Weights of a small contrastive audio-text model: log mel input.
Rows from expert 17 of block 5 of the audio encoder, named by matrix and row number. Rows with one number belong to one neuron. Each number is 50 + 10 x the weight over its row's rms, rounded and kept within 0 to 99. All counts start at 0. After the name is the row's rms in percent of the matrix's.
# up: expert up (encoder.blocks.5.mlp.up, 32x384x192), inputs 0-191
# down: expert down (encoder.blocks.5.mlp.down, 32x192x384, transposed), outputs 0-191
up.130 092:36 46 54 47 69 47 45 43 50 48 65 41 44 32 51 52 33 52 48 40 62 70 48 45 46 45 59 46 55 63 50 53 52 59 36 36 65 45 47 34 57 50 63 45 47 51 72 53 73 47 39 46 47 52 60 63 52 45 48 60 37 48 48 55 56 49 28 48 48 59 51 58 53 60 48 47 56 53 61 53 67 37 56 57 53 48 63 52 29 35 53 55 38 29 56 50 46 37 33 46 48 58 48 45 38 59 38 49 33 38 71 54 65 62 23 44 34 56 51 64 42 74 52 49 49 63 55 54 46 37 50 58 70 61 48 44 49 52 50 40 57 52 61 31 41 43 42 36 40 45 49 67 23 41 46 43 45 49 62 57 38 63 58 52 39 52 56 39 31 48 65 48 48 47 38 53 44 49 47 38 59 37 50 48 50 29 40 48 50 71 57 50
up.131 087:50 59 40 53 52 54 41 61 44 25 49 40 52 66 52 57 65 49 54 37 55 53 34 51 42 47 51 59 36 57 55 38 45 31 53 43 71 56 62 54 72 60 59 52 44 39 74 42 62 66 69 46 52 48 47 50 53 64 59 33 50 43 45 42 44 42 54 54 45 33 44 39 57 27 56 48 56 57 58 50 52 39 45 64 61 54 48 57 54 34 54 46 39 44 53 44 62 28 53 43 74 54 45 39 51 42 59 63 36 35 40 48 29 61 62 51 68 40 62 61 53 69 39 57 25 54 39 29 45 30 46 42 36 48 65 60 59 50 38 52 54 39 47 56 47 63 44 43 46 48 47 52 54 52 42 41 51 56 50 50 54 59 57 33 55 52 50 76 37 61 56 53 61 51 54 52 56 67 53 59 51 45 49 59 50 60 42 58 58 41 40 61
up.132 109:48 59 46 54 53 60 45 66 64 62 59 30 58 43 65 49 43 56 35 55 44 51 36 65 35 45 51 47 60 70 57 28 48 34 39 43 50 36 58 48 39 61 53 55 57 45 38 39 33 51 56 57 43 46 56 54 43 66 49 41 68 65 54 45 57 52 41 64 43 53 51 55 64 41 49 75 62 55 42 57 53 58 42 59 59 61 46 58 57 59 47 46 48 43 62 52 50 46 53 52 41 53 59 50 64 41 68 52 65 55 55 55 64 53 57 43 58 58 70 54 38 56 39 50 33 30 53 44 49 28 51 56 56 46 60 68 60 34 29 44 36 54 35 47 57 81 45 54 54 56 49 67 62 44 55 58 52 53 49 67 42 60 60 55 43 53 34 40 66 43 52 62 57 56 67 61 53 60 45 40 25 53 49 48 45 64 46 40 47 42 50 46
up.133 104:68 41 37 56 44 55 53 56 56 43 33 48 37 42 54 43 25 58 46 61 49 49 43 54 53 40 54 42 60 73 52 52 52 70 45 34 51 62 49 50 37 54 53 56 44 44 49 54 68 37 54 45 52 57 50 50 51 59 44 47 66 52 65 64 48 46 40 34 61 57 53 53 37 65 40 39 41 67 47 49 45 48 31 40 63 50 46 38 34 74 66 45 42 43 50 48 65 39 49 67 48 32 46 66 44 56 36 44 42 50 52 68 43 37 58 60 73 47 49 62 70 46 46 48 55 61 38 42 43 66 57 62 56 40 40 46 45 46 25 46 42 56 62 38 55 33 55 42 32 43 47 54 51 51 49 42 38 70 42 47 41 28 60 52 45 56 39 56 33 58 54 40 47 47 56 56 51 53 60 53 47 31 49 55 38 56 33 53 44 67 56 45
up.134 129:46 51 49 51 39 63 66 62 45 74 44 68 26 43 46 49 36 36 59 50 44 54 50 25 47 41 44 45 75 63 70 69 48 53 72 50 53 57 56 50 54 40 53 34 51 55 53 63 32 48 56 44 35 50 61 52 47 70 52 34 65 67 54 50 52 52 40 46 65 63 49 48 59 50 49 40 57 72 56 55 58 35 56 23 47 57 64 44 43 58 41 40 51 50 46 54 65 70 52 37 40 47 52 58 56 46 50 47 49 45 54 18 58 40 46 32 42 59 42 48 45 51 54 51 69 49 46 35 49 51 65 44 58 41 43 64 36 41 48 46 43 51 56 54 57 60 51 48 48 45 55 38 58 37 36 56 45 57 38 56 49 49 66 51 45 51 53 49 38 41 44 50 53 51 35 54 52 40 49 58 58 46 50 63 57 28 64 37 40 49 49 57
up.135 113:38 42 46 43 53 51 57 49 54 51 44 51 43 49 45 53 49 46 49 62 73 59 58 54 53 55 39 58 48 35 34 57 46 42 42 45 47 48 58 58 53 62 35 43 41 59 32 58 67 50 45 56 41 38 45 50 34 57 34 62 42 36 53 63 49 65 61 56 36 62 61 55 65 35 43 39 42 42 72 56 25 57 28 48 44 36 52 60 52 49 34 57 37 53 41 48 42 45 57 62 32 50 49 68 44 64 64 53 74 60 52 57 40 37 34 57 50 55 27 46 63 60 57 58 43 58 63 69 35 40 45 45 53 57 59 56 60 46 55 66 50 49 46 42 50 44 50 59 57 47 64 55 38 48 60 42 61 60 47 37 42 44 55 59 61 37 64 53 78 59 44 50 62 55 38 51 52 58 32 60 64 64 42 46 52 66 59 54 45 37 34 54
up.136 123:37 36 52 57 45 66 70 48 44 57 53 59 57 57 55 32 44 58 38 36 61 42 55 58 48 48 41 61 66 57 61 57 60 53 30 51 53 53 39 46 47 54 60 42 52 37 53 52 62 65 50 28 49 36 64 32 56 50 69 39 67 53 24 61 45 48 44 43 44 46 47 35 48 54 43 60 47 54 34 43 31 45 29 48 41 41 45 39 38 59 27 45 45 32 59 69 37 61 49 40 52 46 47 64 60 43 40 54 53 56 49 30 49 40 50 68 60 52 49 33 46 54 37 55 56 40 46 48 76 39 51 47 48 51 52 41 54 48 29 60 40 60 50 52 51 48 47 45 38 37 48 43 58 49 58 66 41 60 43 66 47 55 56 56 50 66 39 39 55 49 48 53 45 34 66 75 36 52 49 52 36 42 39 54 56 42 46 54 56 56 44 40
up.137 116:49 63 54 42 66 42 59 41 55 51 58 37 50 59 56 49 47 53 46 50 32 60 45 55 53 53 38 46 49 61 29 40 45 55 34 59 51 71 37 38 63 77 40 50 36 52 36 44 63 64 57 44 45 55 47 53 51 64 58 49 42 53 59 56 58 47 59 53 56 47 62 72 63 58 55 53 42 49 66 32 58 34 50 51 40 37 46 38 51 26 63 48 50 59 69 51 59 47 65 48 60 52 56 45 49 76 44 46 64 57 32 54 56 47 65 62 73 52 46 48 58 45 63 45 38 37 55 55 51 61 43 58 59 43 48 44 47 41 58 46 55 50 40 28 41 47 51 76 55 50 46 70 49 45 62 43 60 52 69 56 50 50 55 44 53 56 63 65 52 52 47 41 52 39 53 42 71 67 64 33 44 59 39 39 47 47 37 57 58 54 48 68
down.130 106:47 52 54 60 39 57 47 71 47 54 47 38 68 64 49 44 61 56 50 49 50 40 52 55 44 70 41 38 63 29 37 42 56 44 41 56 60 58 54 59 53 51 70 69 41 56 53 48 45 58 56 59 53 60 53 50 46 58 47 28 59 39 43 45 57 46 57 48 37 41 39 40 49 47 61 57 64 67 41 60 21 56 41 57 64 58 48 60 42 72 35 39 45 60 58 36 51 70 66 58 43 51 51 34 42 52 46 44 60 42 39 43 39 61 54 55 59 43 54 66 60 38 49 65 47 60 43 42 53 54 59 48 51 56 32 51 45 48 45 66 52 67 46 58 30 57 57 42 36 63 45 50 51 54 47 62 72 54 50 62 58 39 37 47 58 56 44 49 48 34 48 66 39 49 67 46 57 50 70 63 45 37 44 54 33 68 69 56 49 63 56 59
down.131 090:57 63 61 59 42 42 64 56 42 54 48 66 38 43 42 54 31 44 62 57 39 46 61 41 54 57 52 31 40 42 56 45 46 58 32 53 59 64 57 72 32 48 46 50 31 54 31 46 47 36 36 65 57 46 59 53 39 59 31 60 38 51 46 58 53 46 55 42 53 51 58 47 66 55 36 41 28 49 49 48 37 32 55 40 52 70 45 54 64 63 45 47 49 55 46 46 54 44 59 66 57 67 56 41 46 50 43 57 54 63 50 65 50 57 53 52 48 49 42 28 55 52 62 50 56 47 56 53 55 49 66 34 60 33 30 59 55 46 37 54 41 62 44 56 48 63 57 62 50 56 53 44 48 55 49 60 60 53 38 54 44 64 58 48 72 47 39 44 49 63 43 36 44 56 30 49 36 38 42 42 53 45 76 61 66 75 50 39 45 50 35 61
down.132 106:61 45 59 61 65 30 54 50 62 53 44 82 48 62 42 64 40 59 71 37 49 56 55 56 57 45 52 55 43 35 32 59 44 53 49 50 46 29 55 56 47 50 46 71 55 54 75 41 47 55 40 42 44 43 41 42 70 41 36 36 31 50 65 31 43 60 50 55 72 64 41 45 45 48 60 36 57 34 60 48 33 49 40 41 52 46 61 44 50 56 56 42 42 46 44 65 46 50 41 55 35 44 42 50 44 68 42 45 47 66 53 57 57 50 50 44 56 48 56 44 64 52 49 49 57 59 54 54 30 47 60 62 55 46 50 38 63 65 45 45 44 56 39 67 50 33 53 51 34 51 44 48 57 54 50 47 46 54 50 32 68 58 44 56 47 57 25 44 59 60 47 61 48 41 42 45 80 37 54 58 66 50 54 46 49 47 48 43 51 45 65 51
down.133 105:50 48 48 45 47 43 50 62 51 47 49 45 56 53 53 76 82 54 36 47 61 50 61 23 55 44 47 47 43 33 61 49 63 51 72 45 64 44 50 40 62 56 45 43 63 47 46 52 44 65 56 52 62 58 69 48 39 53 48 43 43 53 29 38 48 42 56 69 64 55 50 54 55 48 56 64 62 44 30 61 58 44 58 40 59 55 65 54 35 51 52 41 43 55 49 33 36 45 55 50 55 74 52 46 51 53 64 54 55 44 48 53 38 55 63 50 44 34 48 48 46 51 62 49 54 43 44 58 44 40 37 38 43 47 55 44 56 50 60 45 60 53 69 51 50 40 69 60 56 57 45 61 64 35 53 63 69 32 55 36 48 45 33 45 38 62 61 39 45 54 53 55 66 66 60 37 53 57 34 53 55 65 54 33 65 57 72 62 39 50 52 48
down.134 112:49 61 51 46 61 36 56 51 62 50 61 60 52 53 42 48 55 73 53 34 44 46 53 50 45 54 51 42 56 44 44 39 63 54 47 44 54 39 79 47 39 71 51 31 41 59 56 67 50 70 42 55 53 59 43 49 45 40 35 51 58 49 40 46 57 55 58 61 46 51 43 47 45 53 40 49 35 49 64 43 51 61 60 45 50 48 57 54 53 49 48 38 50 39 40 47 48 58 62 69 53 55 48 50 37 50 36 67 63 64 38 68 38 38 48 52 34 28 56 47 54 50 50 54 38 60 49 56 47 34 46 38 41 51 53 53 48 70 65 42 56 65 46 40 62 68 56 58 60 54 72 62 46 27 62 44 44 50 48 21 49 56 56 56 49 52 38 71 47 71 43 64 54 37 76 59 57 42 49 56 64 52 60 41 33 52 44 40 65 53 49 47
down.135 111:40 63 56 67 49 48 56 59 46 35 71 41 45 54 40 47 62 62 42 43 52 51 34 50 43 50 47 45 50 62 49 43 47 45 41 37 42 68 47 58 41 45 36 53 50 16 49 56 61 42 39 52 43 63 59 62 64 71 54 36 54 43 68 54 60 46 56 43 50 62 38 61 56 44 32 52 57 32 33 58 66 40 51 54 58 34 52 46 49 51 46 51 67 40 50 56 45 44 53 44 64 52 47 53 44 46 53 49 33 34 47 64 45 68 53 57 52 56 56 46 52 32 50 56 49 37 47 24 47 70 51 44 29 40 52 39 45 53 30 36 49 62 24 44 51 51 51 40 47 68 46 47 41 49 51 52 53 52 46 57 44 58 45 45 46 56 50 38 47 75 44 56 38 58 58 71 59 46 63 58 63 48 53 50 60 45 37 49 71 33 47 63
down.136 112:61 41 46 40 54 56 39 53 49 48 70 55 50 57 54 64 68 44 48 50 50 61 44 43 58 48 58 46 58 51 39 42 49 47 53 36 34 46 61 47 38 55 56 44 36 42 39 41 35 47 50 56 70 35 43 55 28 62 39 48 38 49 50 40 48 53 49 50 42 48 60 46 48 52 51 27 61 41 60 70 53 40 49 60 61 45 69 57 41 34 45 53 45 48 57 37 47 44 55 51 29 66 43 43 54 69 62 61 49 56 40 56 76 43 23 47 58 48 62 50 55 33 74 48 53 50 52 42 27 52 39 48 65 47 44 62 59 59 38 57 40 54 38 63 50 54 52 61 60 76 59 57 50 48 36 44 34 56 50 30 63 52 36 33 52 46 43 63 42 45 60 39 46 50 56 46 65 52 41 47 50 37 41 32 39 42 55 48 49 64 65 55
down.137 105:49 57 52 48 43 50 43 50 68 52 44 34 59 32 72 52 45 52 52 45 55 61 56 46 46 60 67 65 63 50 63 45 75 40 47 35 46 41 49 52 36 43 46 44 58 32 56 61 60 41 43 49 41 66 63 33 46 45 65 44 59 52 54 55 45 58 43 44 49 45 35 60 32 61 54 52 57 47 40 72 54 44 44 45 36 46 61 35 56 61 35 43 43 59 47 32 42 44 47 65 60 51 47 72 42 28 45 46 37 32 52 38 51 49 45 57 35 58 27 57 49 32 31 58 42 66 42 38 38 34 41 41 50 69 52 52 49 46 46 37 58 43 41 54 52 46 65 49 56 40 48 33 35 54 52 37 54 69 43 45 39 65 48 62 49 59 44 40 60 55 54 43 40 54 58 62 70 62 54 55 39 47 42 53 57 47 66 53 42 51 60 51